A small class-conditioned image diffusion model, trained from scratch: width 192, adamw at rate 0.0023.
Rows from block 2 of a small class-conditioned image diffusion model, named by matrix and row number. Rows with one number belong to one neuron. Each number is 128 + 24 x the weight over its row's rms, rounded and kept within 0 to 255. All counts start at 0.
After each neuron's rows are labels from the 100 images, of 14848 (inputs lightly noised), where the neuron reaches its largest size: "top examples" is what is common among them. Only what is clearly more common there than usual is listed. The data: histories of elementary cellular automata, time running down.
# gate: MLP gate (model.blocks.2.mlp.gate.weight, 768x192), inputs 48-95
# fc1: MLP up (model.blocks.2.mlp.fc1.weight, 768x192), inputs 48-95
# fc2: MLP down (model.blocks.2.mlp.fc2.weight, 192x768, transposed), outputs 48-95

gate.423 [150 150 156 146 149 111 138 160 143 165 178 106 111  73 200 121 121 136 121  79 146 135 105 113 147 125 121 181  80 117 146  99 163 153 145  83 109 153 102 134 159 139 131 161 123 156 132 143]
fc1.423 [110 131  76 105 131  84 118 125 139 140 146 134 116 115  84 108 133 136  82 116 125 105 118 140 136 111 126 171 103 134 147 106 137 152 138 136 138 176 123 144 109 145 115  99 118 118 136 147]
fc2.423 [112 107 118 126 124 142 104 150 109 176 111 161 183 122 111 143 139 129 130 143 122 134 135  96 179 118 103 147  90 135 124 154 115 127 138 139 106 136  78 130 116 121 147 141  94 122 127 126]
top examples: 111 turns on

gate.299 [141 100 143  80  94 118 127 130 144  99 154 146 144 106 136 146 132  99 142  78 132 136 124 140 150  98 125 140 110 109 120 155 131 136 119 121 149 109 125 127  96 145 139 135 124 164  95 134]
fc1.299 [109  93 108 121  98 106 161 122 121 159 148 163 151 117  83 112 148 126 119 131  93 124 100 151 124 104 124  80 151  87 142 109 135 110  88  94 139 155 145 141 167 120 132 124 138 115 133 139]
fc2.299 [128 105 134 132 135 119 104 153 125 181  89 130 160 132 152 130 141 115 102 129 114 132  90 150 123 134 138  84 116  79 144 133 112 129 142 138 136 129 159 105 146 115 155 115 112 114 133 131]
top examples: large cells; 011 turns on

gate.636 [113  95 131 104 146 119  96  98 120  87 109 127 114 142 180 141 118 108  45 161 146 107 143 121  94 120 128  96  94 127 161 147 203 119 119 142 149 114 110 134 146 147 137 119 111  95  98 150]
fc1.636 [144 103 209 116 103  83 168  85 126  90 126 139  86 148 107 121 149 140  96 169 124  98 131 107 143 126 146  80 174 111 125 131 128 138  97 149 182 122 156 136 129 118 141 140 132  91 126 167]
fc2.636 [134 136 123  90 142 101 126 102 103 105 131 109 138 101 135 142 105 139 146 145 157 126  98 132 107 201 131  87 129 118 136 112 145 139  89 122 143 133 143 151 144 117 111 168 134 108 138 151]
top examples: 000 turns on; 011 turns on; rule: rule 89

gate.142 [102 175 130 120 122 123 121 137 146  83 146 139 145 111 131 111 139  92 100  92 127  97 108 112 129 124 117 126  68 103 150 135 114 126 137 119 102 143 108 177 135 129 123 134  97  93 117 123]
fc1.142 [124 146 103 158 120 151 133 122 118 139 147 111 123 125 121 128 163 140 103 148 128 100 144 134  97 117 102 184 130 133 149 150  78  98 139 146 114 145 136 120  79 129 129 101 112 105 152 139]
fc2.142 [131 134 109  85 139 153 134 139  92  80  92 160 142 148 132 153 142  97 142 146 123 149 141 136 140 135 115 127 113  87 116 136 145 101 162 142 131  60 126 102 143 148 116 144 170 133 113 109]
top examples: 010 turns on; dense start

gate.346 [ 80 134 124 157 126 121 126 141 110 123 155  99 106  92 117 144 132 149 130 109 151 109 148 129 146 160 131 163  95  93 133 122 101 139 144 126 117 162  90 103 105 176 130 131 170 118 125 140]
fc1.346 [133 153 140 172  98 147 108 120 107 128 138 121  85  91 122 151 126 101 133 140 107 103 125  61 164  91 115 130  90 164 130 116 106 129 121 128 125 100 149  92 113 159 115 120 163 112 143 119]
fc2.346 [138  57 180 190 138 158 159 102 113 159 125 113 108 115 108 149 141 144 109 107 114 106 116 138 156 145 142 120 150 158 155 127 127 110  82 123 114  58 166 143 101 117 143 121 118 127 117 134]
top examples: 100 turns on; 011 turns on; 101 turns on; 010 turns on

gate.24 [113  87 129 120 114 156 114 118 118 171 119 143 166  89 154 160 120 154 166 106 144 131 117 117 103 131 162  92 102 150 138 127  74 103 117 141 114 144  75 101 112 149  99 122 167  88 100 124]
fc1.24 [149 113 163 138 144 107 137 129 130 129 126 179 155 132 106 137 125 139 154 107 111 118 130 166 143 101  85 121 133  94  95 132  85 138 118 119 139 120 107 115 125 153 150 151 150 127 139 124]
fc2.24 [153 143 153 131 136 121 142 150 137 145 149 132 153 100 165  86 138 135 127 117 103 136 149 155 128 198  87 113 108 157 141 173 111 115 133 135 129 108 115 147 145 124 134 132 106 144  95 125]
top examples: 100 turns on

gate.121 [129 116 132 109 137 115 104 105 163 100 159 146 128 110 168 130 132 124 162 120 137 107 123 105 105 133 126 129 139 134 190 112 137 100 123 139 128 118 143 105 139 131 136 137 134 137  66 153]
fc1.121 [119 155 142 126 137 107 116 121 123  50 122 105  99 145  93  93 184 131  82 139 118 153 123 137  94 136 133 153 138 123 119 120 129 144 112  91 151 139 112 150 116 140 126 138 127 102 143 147]
fc2.121 [ 89 127 143 154 121 124 136 142  96 119 140  93 148 152 106 156 149 133  84 153 131 150 108 143 113 165 119 125 115 110  97 125 132 110 105 147 136 143 119 104 126 126 134 132 143 173 119 163]
top examples: 001 turns on

gate.204 [111 110  89 146 117 139 127 164 152 167 120  86 106  77 106 159 120 118 166 105 148 113  94 114 120  88 122 109 111 131 148 115  82 105 158 124 161 133 128 123 119  99  96  96 132 117  62 136]
fc1.204 [148 125 148 146 109 129 105 174 159 154 127 115 140 205 109 144 125 166 147 156 112  99 120 227 106  98 122 155 141 139 118 106  95 103 137 140 144 151  85 164 101 101 125 133 127 166 137 118]
fc2.204 [104 150 124  72 149 142 131 159 151 120  90  61  73  92 157 143 133 118 126 150 131 128 124 146 125 108 137 129 171 147  88 128  93 151  65  90 139 143 104 133  93 162 121 133 102 135 141 133]
top examples: 110 turns on; 001 turns on

gate.541 [142  89 116  93 130 125 148  95 139 137 101  83 131  99 102 158 109 112 129 105 105 124 124 103 156 112 105  93  82 107 160  98 124 114 132  91 159 129 110 136 135 135 141 126 193 135  91 146]
fc1.541 [120  93 110 124 129 149 160 147 120 171 150  72 134 142 106 127 163 137 146 122 112  92 133 111 123 140 159 163 144 129 141 151 115  98 121 131 170  94 133 141 117 126 125 122 165 173  70 107]
fc2.541 [167 120 110 173 112 147 150 119 141 143 151 152 102 168 107 161 160 124 127 102 141 149 149 133 137 142 140 127 133 134 124 105 126 154 113 115 158  76 130 118 120 115 127 153 133 110 154 139]
top examples: 001 turns on; 101 turns on; 100 turns on

gate.187 [149 128 171 141 132 140 139 115 134 119 122 126 151 104 121 101 119 127  86 107 127 114 117 123 125 124 105  54 122 143 158 124  78 119 128 142 123 135 189 119 126 112  95 151 110 131  79 177]
fc1.187 [165 105 170 125 103 130 119 115 162 125 139 138 108 123 102 168 143 129 103 138 127 114 124 104 104 132 130  84 128 107 127 143 139 151  98 130 161 144 121 133  53 154 128 103 109 154  95 121]
fc2.187 [160 125 155 110 137 152 131 142 148 145 117 122 141 143 136 130 115 143 125 141 102 132 140 144 125 106 156 145  93 129 133  90 115 112 113 116 109 141 140 116 124 115 114  97  81 142 129 132]
top examples: 001 turns on; 010 turns on; 000 turns on; rule: rule 103

gate.754 [145  86 126 139 116 138 123 147 139 132 122 130 140 150 168 135  96 113 141  59 131 121 112  90 168 151 118 184  95 139 124 136 111 162 139 108 119  95 128 162 131 156 125 183 116 139  77 143]
fc1.754 [122 165 180 127 154 135 154 100 128  93 139  97 136 125 141 174 103 145 143 109 144 129 135 171 137 129 113 115 158 131 118 115 136 118 141 122 154 145 138 101 162 160 158 147 166 156 136 122]
fc2.754 [174 164  99 113 146 140 148 172 127  87 136  96 106 132 102 115 172 126 105 157 171 143 118 119 108 138 169 140 128 183 130 136 153 140 132 135 113 167 144 114 156 116 130  86 141 157 146 116]
top examples: 000 turns on

gate.118 [134 130  84 158 132 121 112 123 120 207 155 167 149  95 135 149 115 125 117 132 175 131 132 130 124 148 144  78  89 126 163 103 142 120 126 124 163 136 112 129 114 119 132 114 203 131 162 147]
fc1.118 [ 86 135  84 129 119  96 112 107 108 152  90 174 122 163  99 112 124 123 177 132 112 147 124 120  73 133 154 139 146 127 154 130 109 112 109 140  84 131 121  72 116 161 129  99 137 105 180 107]
fc2.118 [119 142 178 126 140 108 134 125 148 159 119  89 142 125  96  89  91 145  93 129 117 124  98 170 200 112  88 140 145 143 134 136 128 130  78 131 148 125 118 214 160 112 122 115 147 139 137 124]
top examples: 100 turns on

gate.457 [158 145 131 152  56 121 117 134 131 133  92 110 139 118 161 113 142 105 138 111 122 134 162 110 118 130 163 127 158 155 114  92  98 131 109 117 115 118  92  83 111 129 115 136 176 145 122 130]
fc1.457 [135 140 133 127 147 135 140 128 116 135 130 168 145 172  94 141 156 156 114 148 122 123 127 166 126 109  88  66 166  90 125 126 146 106 113 108 119 142 121 140 115 115 135 126 127 122 136 125]
fc2.457 [177  98 148  99  92 114 141 106 145 153 195 164 136 123 155 124 137 159 122 124 149  86 152 157 169 133 134  79 140 125 140 154 107 140 121 115 130 117 117  92 131 167 125 119  95 145 118 127]
top examples: 010 turns on

gate.168 [142  76 155 123 129  67 166 151 158 145 103 113 155 121 181 103 100 132  77 134 149 122 118 132 149 128 117 125 107 105 109 145 155 123 144 124 124 150 112 138 105 143 120 128 144 128 135 153]
fc1.168 [ 14 148 162 155 118 140  93 140 118  99 143 111 143 114 119  95 158 122  98 120 152 133 108 106 114 138 128  69 125 148 105  98 118 145 173 108 120 149 144 134 112 130 117 159 146 141 137 145]
fc2.168 [ 89 133 103 101 112 165 104 144 142 115 155 111 130 111 105  95 144 151 139  89  83 149  93  99 152 151 160 145 139 172 128 136 120 118 126 112 114 107 179 107 140 133  94 152 125 146  97 147]
top examples: 100 turns on; 101 turns on

gate.254 [151 100  79 133  90 112 123 151 156 146 137 149 166 102  94 186 112 153 142 123 138 114 106 146 141 171 129 151  97 153 131 123 117 110 117 126 142 128 126 120 145 132 113 110 102 190 172 122]
fc1.254 [ 98  83  72 114 105 109 114  98 145 145 125 142 112 152 135 153 132  90 124 106 175 128 154 166 147  81 158  96 124 145 129 113 157 136 122 133 180 164 101 141 145 110 131 124 122 126  92 138]
fc2.254 [131 149 156 120 137 130 129 112 104 144 136 110 120 116 115 105 114 112 128 129  94 124  94 131 108  86 102 163 149 126 131 112  99 142 144 128 123 129 126 118 140 105 114 171 128 120 130 137]
top examples: 101 turns on

gate.520 [160 103 168 142 111 139 147 164 121 131  79 104 103 134 105 173 112 113 133 131 110 146 150 125 191 130 115 139 131 147 109 152 146 160 132 116 144 119 132 141 175 156 151 110 122 140 157 129]
fc1.520 [171  92 166 114 114 131 133 156 156 124 116 135 135 171 110 141 118  90 122 126 107 143  95 159 137 158 107 127 165 170 140 127 155 152 138 108 147 110 140 139 142 174 129 107 146 138 116 143]
fc2.520 [125 101  66  99 146 106 122 148 108 124 108 178 147  97  95  85 100 120 133 143 137 124 128 112 145 146 141 139 129 114 153 152 117 123  89 129 109 150 112 129 143 150 148 117 119  92 122 135]
top examples: 010 turns on

gate.286 [177 109 115 132 112 111 166 121 145 146 137 134 163  71 134 136 137 107 142 113 112 102  99 106 132 131  98 148 127 138 113  99 121 102 148 131 122 133 132 118  99 129 133 147 142 161 133 135]
fc1.286 [103 155 182 148  89 127 131 134 136 154 110 139 105 121  92 186  80 119 102 143  84  99 144 111 150 128 174 123 126 158 141 143 130 131 128 107 125 118 102 138 145 144 130 134 149 109 126 142]
fc2.286 [ 96 159 130 145 138 130 117 142 139 192 143 121 114 104 141 140 164 121 135  93 143 144 111 113 115 133  87  80 121 161 120  90 122 120 106 136 122  98 133 126 106 137 137 144 126 136 127 117]
top examples: large cells

gate.468 [142 105 142 130 114  98 137 111 144 134  89 114 120 177 123 108 117 128 103 141 114 104 148 101 150 107 103 101 166 139 141 140  86 150 137 162 108 123 173 124 156 116 120 157 133  84  72 158]
fc1.468 [ 77 132  91 189 101 142 114 167 125  95 142 144 115 128 159 170 152  86 127 111 108 134  88 148 123 100 118 123  98 146 121 110 126  66 121 115 141 158 108 142 134 115 119 105 114 115 120 110]
fc2.468 [144 183 108 129  87 103 144 166 147 119 163 139 136  99 110 118 101 146 121 122 112 106 124 138 140 124 133 156 132 163 138 190 107  90 120 145 143 153 159 124 111 116 141 143 153 114 134 134]
top examples: 000 turns on; 001 turns on

gate.411 [ 91 153 122 120 138 156 124 145 130  99 124  79 137  99 149  89 162  99 154  95 178 138 105 117 165 162 109 149 110  89 135 148 151 148 147 123 125 164 111 152 153 122 119 127 115 121 118 143]
fc1.411 [120 135 145 101 104 164 124 124 120 136  92  95 142 163 119 102 111 102 122 140 121 136 146 134 141 110  84 148 114  92 144 138 145 163 130 132  55 124 117 126 126  97 155 120 102 117 148 112]
fc2.411 [145 112 119 116 144 152 103 127 153 101 132 188 166 124 111  81 122 105 143 145 134 137 139 123 212 121 107 147 130 165 126 136  85 110 139 137  98 156 135 133 133 131 151 100 152  94 123 122]
top examples: large cells; 001 turns on

gate.173 [120 133 121  79 143 103  64 138 153 112 157 108 139  87 109 148 161 138 111 109 152 158  99 155 144 107 141 109 103  99 166 157 135 135 179 131 147 123 110 141 139 137 152 118 151 133 104 128]
fc1.173 [150 117 113 153 141 168 165 109 142 117 140 141 152 105 125 105 100 129 160 121 131 105 149 132 113 161 123 191 126 137 106 116 147  89 117 142 153 126  98 116 111  80 100 114  77 147 156 113]
fc2.173 [ 96 139  63 171 127 105  83 131 135 134 130 143 124 140 141  68  95 134 132 129  94  49 100 146  91 137 134 154 127 106 100 107 121 115 174 107 140 101 142 126 118 139 124 120 200 121 123 121]
top examples: large cells; 101 turns on; 111 turns on

gate.320 [111  93 145 139 146 114 151 123 139 158 123  98 135 132 112 156 104 113 144 104 138 158 109  99 207 115 105 106 103 144 154 160 115 137  84 163 126  88 134 137 144 175 160 121 143 175 134 162]
fc1.320 [108  93  76 104 138 112 135  81 133 167 125 155 122 121 179 107 155 134 138 125  71 112 137 101 157 135 127 143 107 141 133 148 101 121 124 132 139 125 119 128 164 147 125 134 142 119 140 136]
fc2.320 [159 137  63 169 132 124 136 101 120 112 126 101 125 181 202 171 136  99 116 156 159 134 121 153 115  86 134 158 152 132  94 117 133 151 146 124 151 117 126 157 107 160 116 125 174 147 125 150]
top examples: 001 turns on; 100 turns on; 101 turns on; rule: rule 122

gate.733 [152 143  98 120 131 101 124 149  89 128 133 142 102 116 144 150  98 153 102  79  87 119 122 139 110 156 145 159 117 122 145  96 113 153 102 113 154 187 107 145 145 126 119 107 139 165 125 155]
fc1.733 [126 122 103 129 121 157 127  94 148 107 127 122 140 138 152 102 140  92 142 137 199 121 139 125 152 113 120 131 146 112 103 178 148 110 156 143  99  93 148 101 155 133 117 130  97  71 124  92]
fc2.733 [142 139  87 106  99 105 108 126 131 136 147 109 143 135 137 102 166 141 136  78 173 184 140 107 134 124 120 154 128 144 142 151 119 119 106 137 114 109 132 107 114 114 125 139 149 143 129 130]
top examples: large cells

gate.336 [184  84 107 130  76 142 123 170 134 137 147 143 148  81 135 133 127 150 138 135 132 121 126 104 128 150 107 118 108 124 125 130 128 129 138 110 115 134 162 134 107 121 100 120 134 165 147 122]
fc1.336 [138 152 124 127 136 143 134 121 117 148 100 142 139  97 127 119  94  91 125 125 152 128 121 125 128 139  98  99 119 135  96 106 141 195 114 115  77  86 118 126  97 137 118 100 116 127 112 121]
fc2.336 [130 143  93 135 124 168 113 143 151 141 172 159 140 104 149  60 136 146 147 130 109 122 117 106 145 121 101 144 162 168 122  97 122  92 119 123 138 115 121 139 133 123 135  98 135 118 123 116]
top examples: 100 turns on

gate.625 [136 131 130 137 110 120 105 108 142 130 139 101 133 152 157  86 139  96  95 122 152 132 138 144 153  79 116 186 101 133 121 114 140 153 109 104 123 119 140 130  77 112 115 141  85 124 167 107]
fc1.625 [116 159 113 111 124 151 112 124 127 112 132  63 139 133  99 142 110 160 116 148 128 109 166  91 126 140 144  99 103 111 120 128 147 105 187 122  90  93 150 161 106 103 122 122 128 135  99 131]
fc2.625 [175 120 131 140 122 131 141 111 153 136 120 181 105 101 126 118 143 116 162  97 150 108 122 131 141  82 111 132 133 137 139 121 130 145 179 158 116  79 132 127 137  97 152  97 116 132 133 116]
top examples: 000 turns on; 111 turns on; rule: rule 145; rule: rule 131

gate.400 [ 98 139 143 131 140 121 113 136 101  85 115 141 128  98 202 110 116 156 150  97 104 150 144 122 145 139 114 120  93 123 119 147 110 127 165 107 130 118 127 105 114 137  90 135 147 143 145 155]
fc1.400 [165  94 133 121  68 153 129 119 158 141 167 129 148 122 100 160 134 145 125 143 134 116 124 157  82 119 144 105 140 124  96 126 131 101 107 140 156 145  79 108  80 132 118 132 133  97 146 141]
fc2.400 [156 125 119  96 128 117 119 167  94  87 127 107 142 153 210 134 164 115 122 132 166 129 139 157 146 122 145 131  91 131 126 141 127 121 191 123 126  86 165 124 106 159 156 110 158 144 132 140]
top examples: 110 turns on; 100 turns on

gate.750 [160 125  64 119  94 106 124 132 126 131 158 128 142  98 154 108 113 127 140 108 141 140  93 122 110 102 105  88  90 119 125 126 104 118 131 105  79 135 129 126 125 111 118 105 149 154  72 131]
fc1.750 [127 153 145 116 146 148 103 138 134  88 113 132 114 158 158 129 143 115 156 118 115 136 138 150 156 110 110 127 154 134 119 146 153 105 128 132 133 117  92 167 145 154 140 109  80 115  99 131]
fc2.750 [140 124 100 133 131 157 131 132 166 153 130 144 102 105  68 116 119 122 118  99 112 122 134  92 106 113 190 105 116 113 114 138 114 124  81 119 127 123 145 120 118 124 141 200  77 134 130 113]
top examples: 100 turns on; 111 turns on

gate.418 [149 104  97 165 102 112 147 137 147 156  74 166 129 164 133 154 117 120 128 110 146  98 131 215 170 121 113  64 123 131 140 111 116 132 116 118  91 161 112 127 164 121 142  86 130 120 144 147]
fc1.418 [156  97 162  75  90 103 136  92 108 119 192  96 120 115 129 145 156 134 104 140 150 152 121 133 124 143 139 122  82 192 145 162 118 112 111 156 105  91 151 122 101 114 131 135 148 124 135 140]
fc2.418 [104  91  79 137 135 137 169 144 139 111 112 115  98 133 123 125 114 141 127 122 106 155 146 108 122 116 127  64 134 184 143 118 114 159 127  91 120 112 110 134 129 119 100 145  77 111 156 162]
top examples: 000 turns on; 100 turns on; 110 turns on; rule: rule 117

gate.595 [107  57 129 118 103 152 129 127 161 100 151 127 147 143 145 112 126 120 150 111 112 148  98  81 156 118 141  89 120 163 130 124 139 123 118 133 123 208 128 136 134 158 111 150 124 164 163 134]
fc1.595 [194 173 141 161 139 122 126 112 103 113  60 162 103 117 136 126 150  97 157 142 158 137 149 115 110 119 122 157 118 122 113 116 142 139 141 130 135  90  79 122 145 134 112 120 104 102  97 131]
fc2.595 [171 142 147 123  88 102  92 155 139 118 134 107 136  92 106 154 118 130 175 133 129 140  68 148 111 121 118  45 120 110 118 158 115 117 130 111 128  67  96 111 161 127 110 134 154 109 170 116]
top examples: 101 turns on; 110 turns on; 011 turns on; 100 turns on

gate.9 [148 167 174 122 109 112  89 129 181 114 154 142 122 123  74 128 133 107 120 121 141 160  88 150 157 101 104 173 121 164 145 146  79 113 124 143 139 156  81 143  82 148 127 128 113 145 119 124]
fc1.9 [177 133  87 118 135 155 101 136  98 147 193 153 135 128 139 134 122 121 176 119 123 147 140  97 103  91 159 109 112 129 152 121 181 163 119 121 143 153 107 111 159 100 119 118  97 110 139 129]
fc2.9 [149 178 147  91 135 147  90 160 135 120 144 106  74 105 143  93 121 123 127 143 177 163 101 141 112 167 155 117 136 148 126 142 133 111 135 150 105 174 139 138 138 128 124 102 108 159 150 157]
top examples: 111 turns on; 000 turns on

gate.626 [145 144 114 132  92  83 124 103 137 146 127 133 194  91 141 112 107 137  72 132 120 115 127 163 152  64 109 134 106 143 132 144 129  97  93 119 126 138 107 149 109 132 131 151 131 177 141 166]
fc1.626 [153 173 153 105 109 166 111 134 133 135 112 159 135 111 125 127 150 130 120 166  85 128 141 151 132 154 126 149 105 132 119 151 105 121 105 125 130 120  94 142 103 148 118 132 127 172 200 129]
fc2.626 [162 157 109 122 147 171 151 153 149 129 125  90  85 140 151  84 151 153 115 141 137 159 115 142 127 116 136 147 112 146 121 147 143 141  71 108 121 147 114  82 113 184 141 116 109 141 122 150]
top examples: 010 turns on; 100 turns on

gate.318 [147 117 120 132 178  98 155 110 131 113 177 184 143 110  80 112 135 129  97 141 111 127  90 174 130 108  94  87 114 114 176 120 154 106 127 116 169 120 128 170 111 120 141 128 158 131 118 139]
fc1.318 [133 158 110 135 122 126 114 130  96 140 108 100 111  81 155 147 126 110 114 118 141 145 118  63  92 139 193 142  91 131 110 129 142 149 133 136 115 131 131  96 171 147 137 102  99 131 137 137]
fc2.318 [107 135 133 135 136 134 120 143 121 122  63 100 123 125  58 114 126 104 129 153 113 150 121  94 104 121 162 139 120 124 131 124 143 132 125 130 127 120 133 159 120 108 118 124 167  84 128 136]
top examples: 110 turns on; 011 turns on; 111 turns on

gate.703 [127  81 121 131  77 143  97 121 140 140 101 101  91  99 142  85 133 129 123 111 112 132 118 135 212  88 136  82 143 118 155  99  98 147 156 100 110 184 124 131 144 116 125 172 170 133 131 154]
fc1.703 [161 133 113  51  94 135 119 116 124 164 142 136 147 109 107 134 146 150 134 116 108 162 109 200 141 107 145 153 176 119 143 156 119 135 131 139 148 120 122  94  74 111 130 118 120 135 115 128]
fc2.703 [119 131 111 102 154 144 104 180  85 144 133 137 186  98 117 122 108 116 107  87 137 120 108 125 215 155 142 111 141 146 139 140 110  98 130 105 147 157 161 113 118 128 137 113 136 137 102 114]
top examples: 001 turns on; 100 turns on

gate.306 [142  90 139 171 132 102 116 133 159 141 118  72  76 105 124  99 143 135 118 131 187 123 132  86 137 112 136 160  89 136 116  86 139 136 127 103  89 187 131 165 142 125 119 155 165 137 138 137]
fc1.306 [149 106 164 198 169 126 151  87 153 120 109  84 122 110 127 107 133 114 132 111 171 104 176 113 142 130 143 121  71 114 108 121 103 108 122 150  94 135 152 152 129 174 103 128 144 113 128 120]
fc2.306 [133 122 121 177 128 135 133 109 118 164 129  37  69  86 127 127 120 139  89 104 179 118 124 159 103 126 144 108 141 148 120 111 145 152 133 150 106 116 126 123  80 160 122 115  95 142 116 122]
top examples: 001 turns on

gate.366 [121 160 152 116 141 141 148 149 126 143 110 123 115 110 143  72 120 124 114  96 141 121 134 105 101 146 136 138 138 115 146 139 127 137 165 116 110 136 167 156 111 134 116 135 149 109 149 133]
fc1.366 [173 145 186 136 127 146 136 161 123 144 126 114 119  82 125 109 149 148  90  78  87 139 127 127 134 131 120 151 160 123 161 107 113 163 117 108 113 130 143  97 156  98 103  90 160 105 128 131]
fc2.366 [152 116 142 140 164 137 122 119 111 100 118 125 170 121 143 143 120 136 121 145  91  94  89 130 102 122 169  89 113 156 136 107 125 130 151 125 174 120 164 152 102 144 131 174  90 123 118 126]
top examples: large cells

gate.596 [ 67  77 145 122 131 129 138 154 127 107 174 118 166 104 125 102 117 102 131 122 128 177 116 123 204 131  93 107 111 114 133 126 159 143 121 150 184 158 128 110 156 121 120 144 112 120 144 131]
fc1.596 [136 131 123 139 122 110 116 109 139 155 142 150 125 136 164 124 124 119 110 151  88  94 126 178  90  77 122  91 150 181 131 126 161 105 150 112 158 121  60 172 109 140 127 141 165 162 136 152]
fc2.596 [137 141 160 138 108 109 129 127  86  97 110 109  80 117 148 143 135 145  93 105 108 122 166 121 102 133 184  88 122  98 149 110 164 145 160 119 164 160 126 126 118 123 136 134 130 116 135 134]
top examples: 110 turns on

gate.505 [176 118 119 101 131 105 124 139 138 122 138 111 131 167 144 135 133 149 105 122 172 127 111 113 130 100 143 117 155 138 163 136 140 184 120 154 152 146 133 128 125 134 131 133 168 132  87 126]
fc1.505 [156 104 198 132 141 143 102 116 144  80 137 115 144  89 179 129 135 134 133 107 149 122 123  92 172  80 123 147  74 136 145 146 134 144 126 120 140 117 168 135 132 155 115 138 125 135 159 125]
fc2.505 [119 165 149 130 132 127 126 153 134 170 115 120 134 110 100 132  98 131 102 162 142 123  96 129 146 101 139 107 123 128 103 110 105 108  77 105 117  84 120 138 137 100 123 114 161 134 122 118]
top examples: 010 turns on; 110 turns on

gate.659 [181 165 129 177 115 109  92 136 141 110 122  72  98 102 134  94  99 143 118 108 138 110 113 141 129 128 110 162 149 119 125 132 132 134 121  94  96 156 140 154 114 129 118 153 140  93 113 156]
fc1.659 [157 158 141 118 133 129 136 122 121  97 133 142 155 102 135 136 147 105 122 123 127 138 139  92 132 149 128  74 145 137 126 110 122 166 126 113 119  65 174 113 127 126  95 134 139 108 122 146]
fc2.659 [123 107 114 133 143 130 189 109 148 108 170  70  58 130 168 118  96 151 140 114 192 102 107 157 113 117 147 140 133 134 119 141 126 107 132 166  89 119 137 126 124 125 145 137 133 135 129 142]
top examples: 111 turns on; 000 turns on; rule: rule 153

gate.684 [137  68 128 131 101 113 142 118 159 112  96 144 137 144 127  95 175 143 121 134 122  90 125 172 112 132 105  79  84 153 128 115  65 153  97 167 135 139 142  97 142 115 118  97 135 111  87 153]
fc1.684 [131 145 132 107 117  67 147 119 140  47 107 138 131 127 146 154 105 172 138 132 117 162 113 151 162  95 132  78 100 143  97 142 104  69 119 134 132 108  83 129 122 133 147 140 139 126 132  97]
fc2.684 [172 123 127 120 158 110 132 128 109 110 117 168 154 130 121  84 124 129 159 133 131 135 168 129 125 167 122  63 143 150 179 143 121 144 167 111 113 113 160 150 144 158 108 196 144 119 124 114]
top examples: 110 turns on; 100 turns on; 000 turns on; rule: rule 81

gate.262 [127 151 120 124  76  83 131  76 173 120 138 111 105 114 119 136  93 127 111 129 138 152 105 136 153 110 126 115 133 120 110 134 121 167 131 125 151 137 129 153 123 122 142 144 130 142  78 172]
fc1.262 [142 128 134 148 113 141 122 151 125 143  87 150 128 129 116 144 117 150 187 158 111 122 165 132 145 118 125 107 113 155 168 129 123 128 109 156 147 105 142 137 120 113 104 113 122 119  80 116]
fc2.262 [151  91 119 135 113 155 141 100 116 120 155  74 161 142 128  96 126 105 127 155 142 130 135 122 160 108 135 119 125 122 126  87 155 139 119 128 122 103 140 124 150 139 111 159 129 182 142 121]
top examples: 000 turns on; 100 turns on; 001 turns on; sparse start

gate.284 [ 97 128 149 142 105 122 136 155 141 110 119 114 153 129 156 101 139 114 134 104 115 114 131 144 141 132 126 151  73  99 154 146 109 114 155 106  86 178 111 168 166 131 116 114 123 119 129 145]
fc1.284 [172 155 125 156 152 151 108 112 134 104  89 141 141  80 106 132 130 118 121 109 128 157 116  76 144 160 103 105 116 104 120 142  87 179 120 133 101  73 172 110 126 122 123 138 110 126 118 112]
fc2.284 [103 142 102 162 131 155 113 102 115 134 142 148 138  96  40 106 150 102 131 178  85 112  92 111 171 134 168 103 158 191 131 108 122 131 102 107 150 101 131 139 140 139 145 123 116 137 110 107]
top examples: 100 turns on; 011 turns on; 010 turns on; large cells